config.yaml
encoder_arch: "vit"
model: "masked spectrogram model"
dataset: "tunes sung on syllables by a formant synthesiser"
train_examples: 39062
n_mels: 64
hop_length: 160
input: "log_mel"
win_length: 512
method: "mae"
mask_ratio: 0.75
loss: "mse"
encoder_norm: "layernorm"
encoder_norm_position: "pre"
encoder_activation: "gelu"
encoder_mlp_ratio: 4
encoder_head_dim: 64
encoder_fused_qkv: true
encoder_bias: "none"
encoder_qk_norm: false
encoder_parallel_block: false
encoder_inner_norm: false
encoder_patch_size: [8, 8]
encoder_layers: 6
encoder_width: 320
encoder_positions: "learned"
decoder_width: 128
norm_pix_loss: true
decoder_layers: 2
init: "trunc_normal_002"
residual_init: "none"
optimizer: "soap"
beta2: 0.99
lr: 0.0021
beta1: 0.95
shampoo_beta: 0.99
eps: 1e-08
precondition_frequency: 20
max_precond_dim: 1536
one_sided: false
adamw_lr_other_params: 0.0023
grad_clip: 3.0
l1_shrink: 0.01
steps: 37300
batch_size: 64
epochs: 61.1
lr_schedule: "step"
warmup_steps: 3730
weight_decay: 0.02
adamw_weight_decay_other_params: 0.05
Rows from block 3 of the encoder of a small masked spectrogram model, named by matrix and row number. Rows with one number belong to one neuron. Each number is 500 + 40 x the weight over its row's rms, rounded and kept within 0 to 999. All counts start at 0. Numbers have three digits each. After the name is the row's rms in percent of the matrix's.
After each neuron's rows are labels from the 100 clips, of 14976, where the neuron reaches its highest value: "strongest on" is what is common among them. Only what is clearly more common there than usual is listed. The data: tunes sung on syllables by a formant synthesiser. In brackets: how many of the 100.
# fc1: MLP up (encoder.blocks.3.mlp.fc1.weight, 1280x320), inputs 214-319
# fc2: MLP down (encoder.blocks.3.mlp.fc2.weight, 320x1280, transposed), outputs 214-319

fc1.240 088:510472377503496516463506500495493542504575506492498542471531391501471411423289538418501539501482483492482518499521523500488493502543488561501516495563531513541500500515495490502565410460499499511492500528567483499591501638540497493499501484490471504506467483493540499492500490503499500455492438501515491464450502376620
fc2.240 119:512498483552373502558511500490428522500480454500521497503518494511469442502493473514495508626529499493510492497524500489500494474494496559477476513510501459523510531491512526500500460503519477494410498501516488505542499574525506619533407516504565544495455493473503500530504413503512500565484550500502501495490542407495
strongest on: vowel: /o/ (42)

fc1.214 119:564572451517497556436479553500474523503470503511501502601461451500452540512480483560495501510516498500497513525493526511476478503571570511498593443463514511497484520518595440492484498428483522516500532466466507447486509564415542502511495525503498530500513470468586538500500504486542626500508504526551463499532500484534
fc2.214 100:501503618390531514608584530437500471504500487525558505505434507499465499509502501484500459536497504505574717468491498469543507505488494500480500490442484454542498499436415409498516504521508486496469447460497502509448503521476460505537529489500494478612494494501441499504382379545473437526505482498541506527539499521475
strongest on: consonant: /l/ (43); vowel: /i/ (36); consonant: /n/ (31)

fc1.373 084:441493474445523492371497513500458428477489525400525598550480521525505505425480475460499494422499500507541527514507500499487501518462551451434557383498493522463514495477493502468480501461423543434502500482500484459517483491448503510443502514522476510483515539416500552629500470498469448447438499497498494475500515458508
fc2.373 100:501477500500535441494498437482428542541503468501437500491487493507524491504524447522558571465502519445460442492460502480504545467495557558535511539485548502461469499476540512566500447500472521539620503507550484557514446495510501500490500543519485491475550445460505498468529550530506457451499505497477500513501545435500
strongest on: vowel: /i/ (51); consonant: /l/ (40); consonant: /ʃ/ (30)

fc1.218 077:485434442498506525513502462515579489459492619449421502502482505436460486534479500477488493498511508500497483502499500543497470533480498578539504444501510506510529488522499501499504354500526514516465517499479502508499521489501639572497490482466521504498500451526560527566562474488431510513488437489455458425558447645528
fc2.218 080:519533534499467466595462456502501509489500479501497500489542500475515503467580472568459521503566415515498469497476494522544506500490489491500457473462460553495470500503504407499467499500593498505472523512484509503504480562472502496399500546499526549453495542441565532500491495475523496500570506483500550435504499518486
strongest on: consonant: none (44)

fc1.46 082:488499504497449512498485505504405487364547517478507502500508510486509500504464499445500496513508499547520478462504498581500500468543574563509556470488502437440452502649483515517517511572504486551492503500519504488511470498439495500482481424500489440522515444502496413487499531569523406392458490476467460496509500603505
fc2.46 098:521514603517600501545471422453403491528524518494485500496500575436504509507501496346503475492497475492410522502590505542445517506503586499503504521505500478603498475443501519568500382510497497536486501499512402504500485604435491584502356511492500497622501487500482490549518500522627483475529440515468508445438449546539
strongest on: white noise (41)

fc1.581 122:495499498500485508512517496497445524506518507573498552514613535503457505532462570437532458512500490487488393541495500495497557499520523488578531493499499500460486416517578504500457506501481557440500505572508550680497540314498495547499483516500488515493465526444532500471574502510575448591495498455534499457558514433554
fc2.581 121:576518488503494544538549494456500536500417527537440493500555485470494516533485505576501433500502510474532546544486510487517481435498494524501516506491503497524485483471508464483500426497516520528500492501500499470473502501492485514500489455498500437491540501446515454470428486516575489627507437505479490494494531466502
strongest on: consonant: /l/ (85); vowel: /i/ (39); vowel: /e/ (36)

fc1.746 086:501486490506500496499441460498620506572608561527478512516508524518463475461499496502543507590496490493535429494509480504500467502535479497508478550500531502486454477571533506500518497477500492481500511526518518473512496500488501533478446501458433503468549499499506473501469506461535501500467497471444521502506471502603
fc2.746 095:511501473488497503513635493424536463521521475500490498504446510500508478470550496522538503430498398483446443499500492550468508530537514529468406506542439534459465410500503541544455494454500500473511516508479504545453503506568498504497510515495584475502500496457482494503524500464591502507524538511529523487536509562457
strongest on: consonant: /ʃ/ (76); vowel: /i/ (38)

fc1.523 100:493524439513496519546492498293537495475470453468488565514567445492492502532502476518561496505524498548465528492510581497484578494481509491479500566477506500503502483497495454515514510500670509544503501502500500515492500473488507453500491457380501511513526508358566545527510505500456486504488521500501490505497447493489
fc2.523 107:500508595503513501450522512516470510554552502565514489491507501453466472500556496507495487502380449519566499428521506490500504500503481502488480630407498488492502409473510516452513535511500466499518501497528537483484527507496501551444492514576503486550486517526568502500507487505502484523468504504518592533543513495479
strongest on: vowel: /i/ (58); vowel: /e/ (39); consonant: /l/ (30)

fc1.582 085:515500464491519506500496611480500443450422496452505600551433497489500432514501503490502500543492500474499482651534503515502380421443516433436468492537585489497498462557410501496486538532501508502508452500497563517499495509482500531513471503537500498504522514496514559457516504524619500561433500499497522550397511516516
fc2.582 102:478461522433472502434504527440493473486328501495498500481536463500532447500509499489475510504541555507448545585500466503548474496399497479530502486468583500496503504436464453553477487500540501491510497422406501484519532500451551552537501527500494506544507581483499533500435478506523497523504515511504505504500542514537
strongest on: high voice (76); vowel: /o/ (59); consonant: /t/ (31)

fc1.7 090:563500531488407465477500503542500494503450481490491627521607457468459506505497434462503500454451498506483495442584451516511500500499505486545554500485395474448500526501380498463488509594493452503551322458533503506516483469499506500482540474595527501440481506505477461499492500506516490467455553552503563504505491511514
fc2.7 100:436501595503529505507520500500500416518503500559532523504589516388500475468449502500452470466544500476500474472503576498467609525561465429554519511504473492462490503499525546476468504500485452441524508512554531460500384507505488558457445452438526491509491481493512433503526510504542512503487501500550478436390499511536
strongest on: high voice (93); vowel: /o/ (50); vowel: /u/ (39)

fc1.492 099:499551500430503462347478515462475510522501508419375431527534508541518495383503418487572482524562598518487461489522549497522504498535452518499499500502504488474500507502573503501504440500500475495502500530507507485495535478525507494525504500511437519504485498507657505501622459549492500511500501480531505496529442477489
fc2.492 099:480504475511429487498587499505507495492539397507499580524495486610570477461500525487411528503499353469492368510535518500507538511459515521543496514542497549436483506517496578400504490513460479504502504461502425517476550472491506526486504522486485494540515455497467508532535450511503469560459491477437499486474492501594
strongest on: consonant: none (37); consonant: /l/ (29)

fc1.700 104:518444500490425497467509548460534528473497500518513507442497473529511493488495562539499502431493415468479503485457570611501543480559501499486403501495469522462465497511500492521506489429500494489498473498546499403555510497498517500486493499517535557439505442501509500500499518492487555501518501509532493505498534578498
fc2.700 097:499501576481499530498504508511502495594501499484505554583501520539506439506500499487526473469554515500506509436519508497343441487506646478489554504641500477501520499504478505390507467493495500469493479503521485472545495488505517477499589408447457513559501500440526500420499491488549352520512505503491503504526498398536
strongest on: consonant: /b/ (51)

fc1.161 104:489384454486500517468504536552566496499499519432586504495502530540470507501547550485495494496469501496562544533543481505532518382491457503520443515501501514442532525484498494499477535567499468446539475513535522585518498498378532498500529476498423500407545506554553536504539496509525535500519537568536509510537502552501
fc2.161 088:465558500512510499502475570503508534499497463508470503476485488477493522513489526495441525523505508452449549436521491555474450530535500537444497550500466397451494535515483505585501499480487447500398527478500507486510488539563518490495502486398499525484438524521434500478491505494486517462536409538525496478504534537502
strongest on: consonant: /ʃ/ (48)

fc1.283 088:492486461508438512526486509477430488513512503566474486478495500479556451500480502501505517520504513547471373535543476508493570491495499491453541501534529470498521487599600474510511572499498445502445451458483500489434459491635527528495500499442531522463543499534462453473433500561454507517498500466425497539493537510480
fc2.283 117:481496636486502482495518497502479494527524496499500503500512495516492517519510521500501549504512405489517502499553485545487509543462557502506526510519500505481513434511591705469501493520453500502525520596502584541566522533544487509508454500500490378557489534599551502499544500493502485494601551500587499499460535468521
strongest on: vowel: /o/ (48)

fc1.75 103:582565503501486518505441497506512513612479496537521426426488476514503472568507508466448510471492488634471473562528497521506494444474504586507518525489491500501457528540509481524501516501497530520501527577537507515490532482455554534501512543552543500525562475581503505496551475418493452486575527494430503519508588547495
fc2.75 131:537502640526528485500547501446500458442503482499512528541482505497483500472510500546592460476511494447531517406440535482491442581532396421505474504499495545442512436473502675526479512500500442393500500559448498492574509543457486463443528502508482530500503556488500498463462538467614460509437449477566486445490548456503
strongest on: high voice (52); vowel: /u/ (37)

fc1.279 078:501504399475585460474501505432534501501458497437614555486499503504475500501421503515517497502491507557480578494501426520521499479615449556490299489513467499606487459493507506531497502496476555487498464498499496531466515499502505505500502524418506501548500349486498397499498540460510488572486482499412504496511464515434
fc2.279 072:530574487458521489465407538471490524466486438532515503423453564500486595500410568501500507522513419501488547506498500501502417466505499524463311446488475481532499539503453500502462466519466469499458504500516569500410456497439489593499525591531522582469494498516510449496511455426507500541500503500449499497507480496501
strongest on: consonant: /b/ (38)

fc1.401 152:505491404506556432507496486501498526491501531524478564469499518504512508541504550544464486482496523523530498454493439575454516524446442500493499548480490509500534443478499617469476472511441509542531553448495482644428581539427501509498370603577479472496492433483503515506521503514513528469503543475500515484566515501476
fc2.401 117:503534514547502500526452507460485437455411502492494491499506534536500475537526499558568518506504559517500492414510474551520434505564533417526561500512436578480490571470528467513534551503537520462507460542532502563500472514537579442492506500540500505520463569501479567503470434489514531517535485456484596494614438522519
strongest on: consonant: none (79)

fc1.430 075:516357463591503465564500451471490579406537467500527500393459499503514497487504503461500526500580503462491499500503520503500507500503532569471546506555481499489574513525454405574457542498520500496536446504508439500411507552489485597497471539577495489510532421501479492515535554582499464587501512484477455481507497524404
fc2.430 077:491393507501500502487550409399519509456511519474527511499618459524528504494402501499493541505536503504476552449537501500517515499501451555518537532508503391490570449528497590516490485449477500523540503493460557500373539501557512518535486550511518545479500450518501510488496526498510483534474500500498501483442497486462
strongest on: consonant: /ʃ/ (61)

fc1.61 075:462450512585497489506464506495463538530500552501562533503515493487461510522500484500500503510440499514496500513495500501525500499500510435606458493439501500458547403540457497450500511457483566491515520516495499488575502499499499562480488522518498448499511497524521503382532512560501492506577501520636485543475484480497
fc2.61 077:505470470631469500494576499500474565635485511499498496587516498472445496510460480469486508522572481501422499499551380501495500502496498492581523501564500492497622509385496475513498518515344512525496485460543500457410495523503483504432500531494493447432542500500508500415502501581499509526475498504490451505499487527532
strongest on: mains hum (85); thin (high-pass) (30)

fc1.490 093:502505503505526365505467419446499500463424403512501584496487494500493527479500545495500499527523544530466352508464527513527499486503487499516484491492504558520497505507384500513513544500465432521549493392532503498561488520493503496423447517517509403541472448476430502509553512497504482542501505515500533548494500450406
fc2.490 087:577490501559497479504522516499493500413515470557477459508500502501495501543517487508502455472434408503526499552501501489508467484710480501516465505518484521500501521503510475493530500574507435458508514502460502481625462493500563545462498503512438547510548498471526496500482517492516495500459502524501477494467540447505
strongest on: vowel: /i/ (38); first note: C (31)

fc1.297 103:504456484502515524410500500516478493520480504507510493563481544500494502637508500512477527517409500507514504580476511492503546547475533524494502515429548562499495571501513491510550442535473494501555525513436505569501537548492539501506412563502496494455480495499562479477570512491472497465403560505453491499500503546506
fc2.297 103:493520488500455500515367478449531500528526521459456504532458496557516419456509565534487455468507600502500500501498548511449500495510539501522481371579541458499466517492600542508496509498407459510453445507503494531505527427505499545500467499425505539496532468495495540455498509550464520499500571490520554497499529463450
strongest on: white noise (51); consonant: /b/ (32)

fc1.139 079:499471555458488491563608500524471502434509503461446555470501528555505464516477533512461501500506441504502502498501509531494498465430543498537490507440427465470502501489493472511493575474570501572455500519488501525509519587524493527494514536545501455478432461502581515518518516523500496500484499467506476496501494504511
fc2.139 091:495495534499449462492500405502491575612469467531523501455518539484494422505506500500474438542510470459526494514485447517519465499496504463501495505451562488511506506458540525506487510553489549491478522501495492477464506500498500496416443460495398504529594591554544495520504480422500498493510482522480448581499512565392
strongest on: white noise (97); deep voice (53)

fc1.185 071:491500548494490489501469479518561501483505495442501552462534483509500504507427496469480426500501513532491506501484548505513541485503500519474476467548464498503466497507494506504420503474496500561602469500522490501500493467496542501448500581528470486501463500433499462497485496497613461472498532508501499481485507614553
fc2.185 070:504508604542492460465491492526499555476400508505458573496501429521472480503457502503471461469509499498534494433503480500503562452571502513539503520488558512480447498497500522512409491411512497499502450500501555501485587446529482564371511505516536499405539492503499507485486521505542476470525508528532501497515472534501
strongest on: vowel: /i/ (41); consonant: /l/ (29)

fc1.661 057:513491522407483525507500500484407499498501521446499512605468499529544510405521507503500494562401544535499496536500510576458469513527501608489483484502500506479581513450526482475525500500530516516577499524479486476500503413436499548497438602498592500501512519500598470500485437543504530501460476534499500521507500494513
fc2.661 057:525523492430482440641500548458539500484602501494519415629508491566476530482501500486570505463459506489517493488415501533539500499574500505515501511488494492500504431497503543504543437534530497563580490460500588405516539494502503528511491529427588521515526426577500467561495404508490495500492495500476446475488498506448
strongest on: consonant: /l/ (31)

fc1.557 098:500514493488538462485435465521362520545581550510504514514484501536466500476534609504455512497499499542453498553441496509500445514457530554514523474501578510483500503410492529461500505499452497616513502567497543505533499471426534500512493532515502505486483538501518521485496500496510516497500564488508500477353497498501
fc2.557 134:476555475491471477535505544499512356494552490529490538519503536500514513495463457500460483490491502527483451498496506489514499418502453474491501528548498511477505505564593582563480500497471525485498490376479509520380478466609489472487507502500500495500500454438458441520526508514525414431481500543500487501472499503499
strongest on: white noise (100)

fc1.4 107:496454513449498420506472478511499477495482504498471545479445504502480515500494516598491506518461388527477476530436500478467540521528502493500493500558585500441544480504498512501536490558500436541543500432526510509532483472500556477507500439497512484496520514500412497545499500499497504502571496542501501572485499467633
fc2.4 118:592500486497491505501488473457509496485499517503419500506499553497500500501444503429453510509554493518503486509517486500505485481510496407519454519473501471538501478519613508481500505506478499540610447485478494559503500492738488474705569513573500472492533543506577442518527476518525524481494500535498513516532474497516
strongest on: the note E (80); child-like voice (77); first note: E (30)

fc1.670 089:578473473490504500473543460486502550500481485500499490494505438486534501512492477510500460500601488493480366525494512502441508488495498500542475504547455494499560467500495523448459481498442511544495515490498403465532528526499519507500538476499493487501534504503500506521450503500490509500435500417634495503499512500502
fc2.670 095:499500507506558488483499503590498488545301505492464565569439464504493491579564510496479499429578495448535448491500506507416492413423499496500499500501509406570576454464489528499413524529487555542485545508517519494477512505476498506502563498510493535528499447505496492478458438469441498471488438421532500535529503459550
strongest on: consonant: none (80)

fc1.183 117:500452339530503462459483491501518516592600528458534588502424500526530500496600500496499481458470519489525573493485511549510500472530488592504489548503500446507484457396510504501450508515466475507485490502564498640510456413463502504476550523523498464488504502497488488518436481512666497458506488426499534506494502494461
fc2.183 088:568508504635511496439499508447493488471534537491478437530510427497496506583536496519482489531560508536499478527553487545443520486525551471498496562451458503499635516550487501454508503380414542510485494499461500535497462497542504517495503486579500501500551505494500500491544500498499524635539452505490532501497502493500
strongest on: consonant: none (51)

fc1.285 092:474488420457428505425493487487451519403495486538441495516545495508603482478580500591506440474572606511536530506534534498473504470438555560521522421565497503508511500557500503465517491445538501564529527501478505521578500498483500437542484439418523529493500491444565416492496498516429496447499519487532633479480505491498
fc2.285 086:551508499538436501496423549529448551474523464496480535496503431496415611402500539509498518450478465464547497495455499499597530468503526452504493548494472497520486505362489419502496498557455489489495472527487422515499477500448495498502631535546527432504523499525514509526532567574482493566476478543409499494436500487501
strongest on: consonant: /b/ (47); consonant: /t/ (33); clipping (26)

fc1.174 067:500540447564534497442567433501588458519589503496458489457456565476509500521509525539507490513499563419542534514526590503494487474497487507501494473594511485522539483505500560435496634537454496497504457493494498494510505477512497510532450500506499498494554485511514455476516503491504507413403615499473505502542439513500
fc2.174 075:500489503506525479480502525478560500499613485502481500499481514458499484556501563524510498488474494508508548499482500502502500500466507438500500538585477511456500382551509526475446500514528530487513449464525404513500517465472436486536515479549498489500542502505500537500503528387450612454453574468415526570485425492508
strongest on: white noise (55); vowel: /i/ (38)

fc1.97 096:502506583514507509502483492531498445500500503500500656468505426446427471503396501500500394500580523500508538497476431500577501500501500474545533517501513553506622511500489506507412504418481503574501546500551427488504522507513500539489519603457503502473498595540500503500487579460488500500500497563579492472508568480419
fc2.97 100:584450570528500547496551498500497546457528458476498454500516500544500561371432500457500521511479500498500510399522498502499524499502509497484525465505539501499467489491500489486494477505504500538502506486401420521532498502482502500473468453547465404506486507515510624503474486492500515503466435501485514536559523509489
strongest on: the note E (62); first note: E (31)

fc1.172 067:444500500468474516473468542497497510503503502431499485505548520515432490464501513507515497493532510497501564439455499500483528487496490508505546495537500420592520497553509489546550503513591463492495499506475537498492499522451453524489514514478503500551369532487551457564399514474517505502504476457511506375487508627494
fc2.172 062:511503541497492438570506499492500542500501542495490501534497491501499471488603547479500491502507480498527500557498518496503439524525499575476515601463524499501515558485532505525574437520614567509530526487548517496511499590532457563483481497570498530488487510501493501446513592548494500537513505500500549579509621518501
strongest on: consonant: /ʃ/ (43)

fc1.41 105:533547500505559448480492503496509496431452501515533574556500521399498507469526500455512499505464538490545502488502470498604405531503592469522511420502505452464535506512471592483481515438465482498492497518454474521539500492495494498518608494518516510500471501532475483500459591485508502504504499534450385510589521544442
fc2.41 147:455508480502505557497504497503505436568568496491460491476466471529493516500500491511484499478492465496477468484541555579322508459499512498491528546498374544571490458480431452577499477470521522497515516495519499475462514530572520496429423498495470456510538476488461508519500501488551492492514504509607612413418528486571
strongest on: vowel: /i/ (71); child-like voice (54)

fc1.187 116:524508498500558539542495454433453498461506515496600522502506461504470511495527500505500535506534568492501476397506501529502500499500511524501447537502497521504542509678473502494488460593482503529489463577469422496485565489513491487500498518481469467478500452540496501473509440512440486505505551500521511489500451487521
fc2.187 115:448469481451596476481499450522537524500518552485314521548503503493472506490454458507501493466509476538500494465406577505481467496516507530500497568540596507522543502490540444478493508548562485447505522478533536498573502503439499496510428484504541564492526489497491436537477611456503510535500365490501500501521462467512
strongest on: vowel: /i/ (54); consonant: /ʃ/ (53)

fc1.619 070:467470491461479554500435513506423513520438529619519527541531507486496497500501529610455491498504456509461509495501531435521452453487503463513525497520502480500569483450502499608499482527487554485565556494506450500521498444523491467552482513500503500529588497518526536501499504577498498590505559500463445386512493499552
fc2.619 065:486485498492505561502503462485615500473499502480525510487510510452555502468494501557500503476516526490474559457531497481520498442499502443491453511529445436506541502501481506491482482509472557498482495506502497496576503500431570602498500474508500473499500544493502551477507491509503516679495501507516531411520480518589
strongest on: the note E (64); the note A (62)

fc1.366 147:508479435503502491525469413503503494594557630533505520456504494506549478517557498509500537512506583495497482499433508497485497500500499501499529558472497432498548463500482566462440500504454473504538492507502466573507464555509501517492477595570488449494493444465500484508459529509511478488486527456522509498550558408498
fc2.366 131:450523581503565487505445576501467500464452549497506558495468467513472484563541507490509464519498560505500457478521496518506387499494494463508502547482425540512576495496496504501517516475395500500502526500534503540469493493545504576559517504592422527504453453500481454533388486565414505509474494424472501474592467535497
strongest on: consonant: none (93)

fc1.328 136:501516510507485513588609505480502483498389510470500498515477499501469485534465503526568492479471479581485490505499528531472576597484653430403486493496519500502491457516551512543500549499480513519501402499501524500496501500550478531565512525502470502495507451447472497447452499490504509492479518381535496492506607483513
fc2.328 111:542514461592606475499415484491498490425470545477485525512451516521493542552526492475489488445545501493481497498499500502534512559488498436461502478469444449478461499501478445490530514473460609501479515463501503488494481519508507509492500488390532511499475464558501511525510459483487511486477504504495509520525408523516
strongest on: consonant: /l/ (63); vowel: /i/ (47)

fc1.745 106:524540496299447371501508555469468511475498519563589494534595495496516500498484502494466500546461458529466486492499563479462617492497487621518505505594524499450390504508412495504429474527456500485504488500496499414471546404464489503576503532525500496500562472511499559506486483500591482550510539495499500474502532447429
fc2.745 119:489565524468462544586500525502489611525389515512406504462524430481493492518412497525472507457497499523571546509499505545475470490496444522511498510549488439499536451452500494474495513461495579498537499472403502471567472525483583511458522550512521532514506532509520585500514560483498496527535417470509496490479503499500
strongest on: the note E (95); first note: E (56); vowel: /u/ (43)

fc1.484 068:504492503411503497483501520454472501474498487505513496503505477498647488500533439467423505458498537497521486546477501569478499510528524504487500499502502538500470458526473493502498498501574490437502499490490561506505565412479495562439568641432498498495573478469612504494504497551498499498603503500505496517568489478498
fc2.484 071:486501497497583500503484348501517492488430501511494440481543397512518540500514469400529498494499517487441542426473480466496531515504482501444436471568492645538514474473496550554480558505519563465501500518514500499478532565500564520501484589518442415535562478459523501547505495519480474395526506482478483577616504509499
strongest on: consonant: /l/ (56); child-like voice (55)

fc1.406 098:520501460506498478543440493502499686474499495474537448523442463516456499523552500566513543502455500487507439573502542492503510523501521496453503642535506513500505506514538531502483511503500507502488499475428379518497506483491500468415560502505509489499538502566516466499498497500512428500496498489564497468480472524526
fc2.406 120:551495492481486524524489547500502540507524457507608513502586435461499496500494496500496462537504425586503491508500489488520463494500553519502501471526485500493465500545474494434474452529501506472502497510517551530487489525538501503501599490499498590501503442536492503500456442396559504510505448439486516385458511469499
strongest on: the note E (66); high voice (57); vowel: /i/ (45); clipping (28)

fc1.606 116:553475493495499499545499487500491497502634498500467500563512460478515312484541576502482560564379462502548580499456450534496504502500536494383513505470441538547459483546504481505502497454502502610530505519480488503500502496523504469501499500519442504396503513543502484501501501497455570500476509494511531498549506487490
fc2.606 126:495432544561460534531532501546452528492465559495529500483484505508466508474452501471454497497504472497464567457492568443490515514487531438500501487584527497581501533542526500516513499465510502410486493527602505493522523502449516489495577513548475470497494534499498528489445513534454487533482542498429451579588489377500
strongest on: consonant: /ʃ/ (100); child-like voice (51); vowel: /æ/ (39)

fc1.336 077:524506490503484474502524473593514467466496501471508522502496324500501462547516557497446493519535502498501569524464510533505551561520499495494552648500504432504621532498500581492439532543487504405486637500490548538554522487502493488478490501432358531496448522475524490572495512496540500547524530485429498494488500461453
fc2.336 080:503498521506495454531540498494499461500502453489572375518459494513500472583403455544519518537456531504510509541449502504486528468471516416500500492446502499500607581486495594503564471437564491434494545499471507515501532387597520500450503500468337531556484489459512463525485500500496495522522500500453406496493519454539
strongest on: consonant: none (29)

fc1.729 084:518485499500486476409493500574454507477512503502451448374590500509480487547507500488506504455548507457498522500567468569533497560500597497500500446499527469534503524525480491501524447427500500563500500497508514497500508614515433552533496564541510484489515496590495492488545534496514527511490505465521461498530500557445
fc2.729 081:501495515507500502493503477523500536534500463486465440432486625487501430505469503487540500501508502510496564512492501508471523500500491500503377500430522545579500504480448482499498499467526488519516419498500504450366493487500506487497466502577541569583501515512518518534517599505397500506391518387518501451454498500436
strongest on: white noise (64); clipping (48); consonant: /ʃ/ (33)

fc1.34 108:485564502522509496410500496500443479488513496339508522484500502430500501428492495510501540505491435504541500452469513503521501547480499497534529508514492500568503503533508560500504457504473533497483496506525495449519510472516494500480549469484502500478498494505531522496510505503230500499502530502408464501500451500500
fc2.34 101:459511508508453488502459592523552465478495524520486467552536439622490529389491533487488498420590646536562472501502532566540474450524509558490506513516492485511510536492523499499528450505536500508506517499542520532502443520580461493498486503462522495499527482488478514503455490520444425472542518464558560490470501500447
strongest on: consonant: /ʃ/ (100)

fc1.657 103:499500491501493498476510445471514469499467525486528585581399522497504508467469513524526510493504520592498544583482504470504500513458493455486564399515499511509442466484458593552467511488496441498540480520470496500535457339499499489550547428516449524511484549486510510476504507539499496533485535482500500458496399531476
fc2.657 150:492493499519519491493598466500508478500521495583476442467506466484521535549505514420480469441439467539450470502533521554473445418507475490488526505531500546593492501536472246508500493455520529547503452504511495574439565507461507490480515507501478423490541425490498508508498508533499513495475501498500553505499507497500
strongest on: vowel: /i/ (87); child-like voice (53)

fc1.391 067:501409460541452509464500531500628479534500475518524571479504431536450490497490631519519466522460501500497515490495511506444471518547498698523510518522500513499484495497519489456553504461434549499499524473490505471425537525531508487505421501500401476448491500504511505500492515554500536506504534497456509501492479452480
fc2.391 066:479497515568491539523527516574645503516484429474451497496423512494527558501497551488506499501500504458597475529383472492512452500501505491513515567499503502465507490499498499456578500499408524499520531505468509500506556389500500500501529563488528482523499501527511502513295514484487575501503497555421496506494454424515
strongest on: vowel: /o/ (36)

fc1.586 106:432493469582460533446540447438471482500489484493500489505525470591500500500379449472502485555467499467529501508448625560468499520499464501505428501503525526500434474475448503542501500479506472526495508499535500433520500501502514511536518439487504496499500555394483468539500501500447430506430501494469440513525486505495
fc2.586 107:496534575505500407503478478509501406496485583511532497508490500505536544542504521501498500444530475452567575464457417491525506551403499499477489523479583528486516466503501668570510550526497501525497496557558597443602471523457480503507490502537493511596544517519504550489501500467503498504525435506570441509481504477514
strongest on: vowel: /o/ (36)

fc1.309 073:430548496461493519519541504530496494633486501519664500464500500518561494506594501486640497510500473533466580535501496493495530476499531496510499500533447527495500531528498500529584486518437497472573507495483527496578497474552532505464495508499501511530468505478556494531498380500496513490462498404500466500510496510490
fc2.309 075:500458494512464503514496501536530451461496523533544500461505515478532509493602507535520522503498500490518582515519528501501501498466514505499503503469497501503500490499518499557500498436454502519508500483503495503522494493503508510534485503428501465453507498504500492498518405509446528498481508511451500493503517623518
strongest on: consonant: /l/ (56); vowel: /æ/ (44); consonant: /m/ (31)

fc1.254 109:455530485512506511402512558535495506500487478578480527472491501510568480503523505550435525500571483501492550478557502584502494501378509482510440505497506534509554486530502440507523491504492544497533468503502498503504508485486536480514524518488418506508439526505465504520496485501504555498501483511546507439398510560503
fc2.254 107:500527468498483528495552495485516503468487503506503477517531464518490496496500504535480489568547545485495401505500499523432547461523579478639495453500463493487500491501502471413507499520495543505528520511467555511497443560534478472495457508520480500509487502472490499490514445511489519540505449501500502515538504486502
strongest on: vowel: /o/ (51); consonant: /l/ (40)

fc1.87 092:552458503488538532499470492560526500528500487536511503500497501488465476513500527566507538490517494497511403541454499399502497509536500497399456504448461508507563483501505566465473499525526500478495499497500493428505497495510564536472446489464576502495516501502521500452521545499499503442497499498510448484440500487469
fc2.87 088:517479412466503492517503509475486500548499482494503460555500514539479530494526466515499564489501436524460499550509448508502457497589501502499627499496475505527457470470491500501484520482503524490477535503485507527544513452497506501465605497498503408553482558506528500500500500420444516549499456499409519517500502490457
strongest on: reverberation (100); consonant: /b/ (96); vowel: /i/ (37)

fc1.96 109:499440502499508543576506500492480304499507507446496537625451505469549492566498489503504494501500501499508462529469497494522468507556513548493451573509499495497496465486441501542480509484504504537476510502485500449502500499549492504474446500501508459505540470504494500498498496501486521499450541562500500506505496551489
fc2.96 107:513613486473498571479529585511510510460500598498543356573461521572585509524498661550479555503503547509550522580476461504451502509509452535506519564591505497493501511427425510521501495499500484569468501499542505496553459521516526499501420511483499395459500528514471512490509519520501538494475474470400488507500533492495
strongest on: high voice (54)

fc1.382 073:495459474459491502556501511511507508465517508501504484560496491440500472499587537430512513521535501531505495547618508500503496502474523513491447504444463500610488495502485541489503501505454500531483502535486490445522550507543503494495510514510524492499527504539500504503501490480457455499509496471495500500513473557555
fc2.382 072:543490486471485496501485521488493501490475330546557494493488512498501354483539523514501493498547491499501510656490510504494424457501500510475431544502483494509480534545483493415581553525506529501528464488497479500526505527471504514591492499521591528470573454468523487502501472537535532488530503490520576496459535536503
strongest on: mains hum (37); consonant: /ʃ/ (31)